python train.py --encoder_arch="gmlp" --model="image autoencoder" --dataset="made-up road signs on poles" --train_examples=245000 --image_size=32 --crop_scale_min=0.8 --horizontal_flip=false --bottleneck="plain" --downsampling_factor=8 --encoder_norm="layernorm" --encoder_mlp_ratio=4 --encoder_drop_path=0.1 --encoder_patch_size=[8, 8] --encoder_conv_stem=true --encoder_layers=16 --encoder_width=192 --loss="mse" --latent_channels=8 --decoder_norm="instancenorm" --decoder_activation="silu" --decoder_widths=[32, 32, 64, 128] --decoder_blocks_per_level=3 --decoder_block="plain" --decoder_attention=false --decoder_upsampling="nearest_conv" --residual_init="scaled_by_depth" --optimizer="muon" --muon_scale="original" --lr=0.031 --momentum=0.9 --nesterov=false --orthogonalizer="polar_express" --adamw_lr_other_params=0.0008 --grad_clip=1.0 --steps=10500 --batch_size=256 --epochs=11.0 --lr_schedule="cosine" --final_lr_fraction=0.1 --warmup_steps=1050 --weight_decay=0.0 --adamw_weight_decay_other_params=0.01
Rows from block 2 of the encoder, named by matrix and row number. Rows with one number belong to one neuron. Each number is 128 + 24 x the weight over its row's rms, rounded and kept within 0 to 255. All counts start at 0. Numbers have three digits each. After the name is the row's rms in percent of the matrix's.
# u: gMLP up (value half) (encoder.blocks.2.mixer.u.weight, 384x192), inputs 128-191
# v: gMLP up (gate half) (encoder.blocks.2.mixer.v.weight, 384x192), inputs 128-191
# out: gMLP down (encoder.blocks.2.mixer.out.weight, 192x384, transposed), outputs 128-191
u.141 103:145147119131157095162149127156175130114153159124107162116101107158123150134109140133159136148096110111087151117136129108138089110112144111114119131137104118124143138135170164096172114161116091
v.141 036:156161155152151108128093116131151109164105164131119138125144147120074122135147106140106153135069133145140123126111131135140116138096141132138105076111129115141113117113141169089122128144155133
out.141 111:138154120134134140143114151109121135174145123122132113103147129088098095122136128122128106148149138113135085127144126161109141126162150170123165146117155139115138129155109123133132123122096145
u.142 098:158131101135172100152121116123102144139136167120156090115124112127127159114155109118138105067112123111131123114140147177158055169121138100136171123146170078132080139101164167133168157138163153
v.142 010:118159094117103118112168113157104146125135139119103132133165083133111145086121147137120157100145141097107113129133112060110098184127106142124146120121162162151072187105152115134156149126143130
out.142 098:141130140121121126110165129138142109118120099114150074119169134083116118114116123167141128122158150103155107116166116072142096130097101118140122111123107124158129138140135129136156122113117115
u.143 093:120143139145144145103138118138094114087165102132131113156188154116134087097164139113130114153106157148092134093171111164122097083108125147143118150095124119138129125134155079128101165143130136
v.143 126:130099172138155087122140112156119132151105101101159123091100104142115119148121143130091112092085116128079123113144142114108124158076168141161109157161146132111157116123125140123123150147114138
out.143 095:137090111135136092146112149117143155149101100138135091145123190176103152127127050126099103137131125104141101102133121100141184136132101132120113152098157134133066108114092127119074162154154103
u.144 099:143140158110106109086144145130137115099134106128089147143106160101081142130131180143115117121159128109155112082153107175142177113142114119123145089136109075151155143173128120131097136173095137
v.144 018:116156119083130106110090129161157124113107097162096098098116109121129124153176111119089152125132120149139158096113142149106120107127118115060119132141143132163123125105133139124180120160152130
out.144 088:141066127121113161124134140119140123134134119152121124145128098044178104108151139121146143126144126143113125164139104103145114144120131126105138132118152164144142129117099141137170146162140158
u.145 107:128092141147167164109088133154142132100139088098128118112125150123135138101124101052133143138134137105148112123090134107163118144179117123061139143121124126162154124101130148140095133122148102
v.145 131:129099135140125180143111076190101128163132130116109123132154097151156138141128104151146122125130126098107127166159131129135073139185120094112118116103174119107131139103151146106103091144135131
out.145 099:114121096099094078097085170078122149129105127139112145115161164133123105133123154140093112122137132154137181078138120129133168103096107132165162167147152151086147110084114118203116151132138147
u.146 114:119107109130066137124115152111096107161115190133141141149136113162108148115079087155158140120115102112136161114127188127127124146150097151171132150145128078119127121089131094130117116143147111
v.146 127:147151112116133116128124157135118166162109105123150154078116121145124144125119136140123128105173104117163104121161126109101152152102133131126133145116133154111178109085132116127135134152117094
out.146 117:133085104160157124106154098150133095135123150142128124131127106084120131173126124135149173129127124113092117124104139130109128148108111140124108102171162109127110121142146097145169178109115106
u.147 043:131138125159166126182167143133158153123150145136143196111109133106128117129125137140129128127156066123138106117093104123120095108118147140090118125129133120120186076115141067101103128097140086
v.147 044:149129147129114111142086111114123189129092095137124168148152117148139127087132143124100156141147112114108127127179127110136143124179133102159146125151126155120148130128087139124072173138157172
out.147 043:111155128099173133120165152199149162147099119166126126100138203082124126131127123125130144114113144146086116100097136155165132157127103116156184119105154148120158091140138113124110120149126092
u.148 113:138117076137123099157118077132129135146173134089160141106129103119095133154122108149102177157102089130133095160114155150133114168150131155117096097148130153161114154129111110115129143104108052
v.148 147:096177119119123144089145121174139157115102177123098132136152110137136145148114091098121151151108130153142124123129122130123139132128110130177117104116139157078109127138129088151121077158133155
out.148 115:087174135080181139131145154125126151141108138170082151121159154117157125166116115108126137112144134116136159134150132125155141109118135145129133164119119085125125171142115138104117117173151151
u.149 079:140119111181149155132104148102113111126100169116125109086161109127142121099077107134084113160121142139141123128157107159139102133145124155121118125120126114149107090145138126139105115137078149
v.149 113:124081073107145133090133176111125088126139129153134128117141080117103152161120128100142078132122120137153147141133131134139116158160126175159097105111103139127140091139108121090088123189098152
out.149 085:101112123147158105107124124167114128128110098151115100109108212081128147158145125145149141114139139143111106138136143139137124083088142122112150144172156108088183184130140101128141145107084117
u.150 044:168121156142130118152148100154124094184135111112168165105144132167144104134121130115153116141131098110131128083132103132155082111121136143138126125129118082130131115117160104144159136119189146
v.150 008:156128096153116122110124109116145135126080130151132137129124174099126118104111106187082094136117135148084039100141115141119100119148123135127120152184147113112161123154121170153106128137131102
out.150 053:108118124103151117085099119116138146144131140170101118137168175081104103132132173155124163171156104128125109136135122098112116123121104159112118112106118110108136151120103105109189117159142153
u.151 035:125077137123124112102080160165172140083155136137108098166117159112122164160118125145145143133106141118155144131121143103116117138154115097151113101125178141093145123153138120145130196140141107
v.151 009:128130102089080125129163146148154142145135156110113108134128135083139101115150106125097119120116109115091111168127118115092122121082073129157132125185150177091108165178112149128131140123138094
out.151 053:073141147132103122141123170122179131118161127174120126126140151077140118108143148165132146140144119160106137140119098105111121168138101114132096101099135111113150168119119124098167108116145144
u.152 120:157170104085115119123114158124125118148138088138118125108082131112114116182117151136115132174156107154139155151130143140104120118120152147130121123100128144145138122169097126093157118156112122
v.152 098:094160106152115101139116141121125135129119132134136147142122101109125150118151133134091134176163129138139068120133114109129146096132126116132118093146138163137151121133111169138148110056108083
out.152 114:136082134118109137135111144112144127102148157144071094134105123146109139111145128141146152104126108148138155138170102156172147155150133092108087112161129125088133142134118093149106135122126152
u.153 101:140152126150117150162156113093108160163124143135109171161128146141124134151119153128145119116165121127105114056140139118117100162124132103105110125159102106169132150110119140109121099129142152
v.153 141:096106157104099095120094157140172125126103116170097136125124110143141103135152089138123120121126128145135129105122091141105123193080193078103159129101098188119104167120119116123123073134112101
out.153 103:147119128102107111122152136126138159091091095130149148147147096085115162106153149140128123160141168122101116159101186148143093123168105119121124185134092122142148115091183157117135125145135101
u.154 117:167144141090139087154122101151154136163129149146139074105155139124139108146106102148101080143118113161122122166099110151098107144168163143141171144155156110168099135128093099107142100114181056
v.154 138:169083101149102135140111086094102101140127129100091085131131112142138091108146132088145168137142140115143133077118138129147142131116141196122089102121143148161143114137149161123124141106125183
out.154 112:129157136165184135079119137153107111115114154095093128152145157105138119135101147150126168145122111108165112070144094096091128077078140138125089103115111092163116146124123118103129105140130135
u.155 093:131123129148114142118183116121084091125083104141117144114097161114098075119128160143137123134115136112129103126137100179133154135123125159117134157118158089150116133116142108112158151159138112
v.155 041:152152109144155166130140104147140116120077108114120151105129137116110128127154118165168084123133162113144162149138124190111136148133160125163136149087138108176141094142116115088139147157110136
out.155 090:138136104118121096088121138168133153155156147149128133104108107138154158163132093098141134158116117126130089171097104095153124153136107113135165119132080158127125163147090112132124136080132093
u.156 031:116147098140168120107112141140135147088116144157137083162164126117150105157167147159150107107115154138141140153106118159116150150153085080117110104153107115118133132138106145116111151160136123
v.156 048:137105144126151124110104120061134155108125166105114171084131102103117153161133109125140120144091119144151157184087101144114115163157148129121134127115114089124131118135159091124130086123094152
out.156 056:102139099110138146088115148126150132111160137142139126132162159073119141129153132106131154128166117132102130103132146104116148129143112149117118118096150078101123161112137120052179137129114123
u.157 083:116118107147096146141180108108096138131160087142123135108176149153098098121071119131134137154118164110106160141140107131136119123091119108146147095138151096173124117106166102122101109126093110
v.157 046:153140182148121161135118117121145118127127125159131088086139133111118135141127102101160204122136165151105115125122159061119130118133141079129102154133100131118153096131143148100146144164143119
out.157 090:094143142088151164103130134180169159136134154133116139155091144089169132156183096176128181133165119132125166102111114115101111150164137125111099149101089117117158120140122130090136141140107157
u.158 066:155134091086140136114106078118117152146089125085140121169132101143172131134113156122177151121145130132103115129144156171145114141132113099149194129161138119104155116151105144103131099140165107
v.158 013:099112130165118114127128107115174134129151132114135069108119126132088097115105136149106081155105115102162147080116130082121126102124120136148159142118167145110140134111164166138122093167078108
out.158 069:085125148150158152095106156106163125170134132155099117140134137054120129120163152164120107122122180157131124143148102118106104104111143172167148081133138110164148162139100135092108119084106139
u.159 130:109117133163115110090101109129121127150170102131135056145165124135135134124122126116137149169114132111129141108135145145172155145132143128046133087165147174098141120114118129111095155123098122
v.159 126:127127150131080107108120179152085132145117107104092132137157148135122142118148141149124119119144144152099144126097141144141123125131077132191135087103143113130162138096112142125115067125088097
out.159 120:113144093128176175133131167126123111111109175124145170136101127161136117110175130092125114095122146133152132169124088141111129094111113111155110131120115073144089138146153128172120111144120123
u.160 062:160108139120144090116108156174123154112155118110157138135151113153137143134130146163162108122109114130108114091108117117128131151155090111110104133149104139130126132113141096111096149109133084
v.160 130:119097157132126118141101112142136138119169082118109161121143084117163121121101134129090116111134113100113079123156139081159134144102137152121143146107137159150117127122146140108067127166139077
out.160 087:163123132156131102176150151117112179088140162131107134115147141093104158115136109141113145186118114107143109117126134078081134133111093133121118107139086112112166118106137116105086148175112141
u.161 118:145101123120124147117168099164124149133145131127162130123121159107106151151130096155088084134136147105138118084179148138124137141123190154159123111097137117142160131090095101108131134158127121
v.161 091:153115156129153126112096133129153149142179130130110151143121177125128124151123091110095101140096118115079154111140152147107173123110166151172117128149110106114114122143145151127153102115161125
out.161 117:142127131111127123126111162147150118103147118129085109113104127082119087143137161093154178109128128137114159130114118107145118095183107116124121155084094167141108153189161138159095101140138153
u.162 079:181115132137137124081086130094125126137135159155117123151117137133082112139125106112169137163131142108083131100131118104136164156151117136122149136128148116167117113142134107165094137120131105
v.162 141:135133121150091169149156123167146139142136093150137156125140086121138124117149143139115173112106134145112135099155096088137086131088147141129076131185159121089173133091183157148127123144117079
out.162 101:096168172126141140128114136134115169097113122137098159145107181166137146142158119083102101111166122126139174139125164160079113144140163100134166122109135136140146140097100155159162120070123172
u.163 069:126107161138168111149118116124094114141106112132147113181160124153154141130086089091096123141144144102149087124115130158164090176087121147137150130138066099139103135142139138127171130153167149
v.163 007:137124145127137151131089150131148149159113130144154094115145155123111123122132120109152147120155130089135108101115179145100125081097118133140118140103106089125167085120122134168138124179137127
out.163 069:145119114119139092115159141125096127121123135135136124125154159021097094146155162141138156152149143132144129113156117062130066115106100164118156122095124125110144128122123099107159149154064159
u.164 107:095141174170169157152132157126148120134147152138110157123169104088170127098119165172150126114126123144130130075141160118088112139142103136136116094157099103112112166149152126134106147150115126
v.164 102:105138128111137099136132131095095112147127138118063156166133116105117121176095176108161134138132116164146105098147134149093067166135138104160137109162097133092082148179127104112127148113131136
out.164 114:181109082091097127182145112113108137131107124120116123099119139080116112120120094133128097134141123125173102145108095130094145144110118156176133107101113086126119121194139091125157092136155146
u.165 063:129130163093143150084099100123122133142083142089069155147114152135124133136158135120129120086143093148196121105170099092159140140120110119116169090120140120111135136123136132125097145109104129
v.165 102:122157165140128107075170160093095144137162119114078176106145109156136132159124120134136102091134117132102120147103091114119136149131088159106136108111153121150124152116110104129145148135150118
out.165 076:105170155111138160147116128113113147101145111116124121126115129120083113121147125085142133146140126106130127086125146090079101137175107145135077130117088100112097201143119111106181170143141130
u.166 107:165131111147141130119090134096104141128117114167142158121121152132113157127145121141126131156146121080140104125088149122175165138138113116134149124073142159097104110125173120150114131121065109
v.166 132:101092126166173147130094120136151124148124126102152156135126133117110111131132091132117111073133132135084118156141141150138146151125130115113147160136159107158140166099122121087092135162139134
out.166 100:087123110109123141128137184118145122118168104124144090108113084109140141121126137120131136187118117092116093147155134132143119136138113138103101143116131141156111130124169101135146130095103112
u.167 122:149123121146171146134121116129164112093146091132101084140140139140182145156097084103128133095145104183133096150147128133161141132156126123150177102111144095115119126071123111145192122137113139
v.167 107:136136159097091129128137156118104160144117103165140146151130163107160161096146147125127162137111116101085090150176127109136135127109126095113164140107115153147172112072143138157133123124133113
out.167 110:116139154079097145146129106101111107154088154104188158145079110173114115105159151107133123100078121119116180143118127155122127126143095124129117131140125172096132131157109152115078129144161117
u.168 089:129089113099104110125119129098159105150160103144171184116126133113183148144159089088105096102135122144108085117124165133149115148109131146159114119126123154134125125123107147180109133108134124
v.168 049:111127126128143157095109111097103108147157159131087096104146101127148095140128065113107076143148135165123137155131148128106152145105130114122096120128114148171092118110124110146097112110133090
out.168 092:126064134184139108114134104150072109117104125104100150149105125136136137176108152118116133114139125142103153143147120141115135113089112153111145133148087099173120140133100136070170145145103135
u.169 098:135110183165144142116106119141127107081153142140129130158096102115153071151181126121129095168150114122102145115117135127066125107112132110131095099155130109115110132158128113113115127142120139
v.169 148:154108125169145125139106121081125109134137146102099126113095126125156103103101153146129106097118163129138140123154097151151125139114132116097117152103125167142175120110130114100129107151096121
out.169 100:113139133123109095111115143129120112110112168155079133145137077155118111139139134134101145163130104129151129138120106109125117106136151107109125125126127149157098173145150181156070137095153147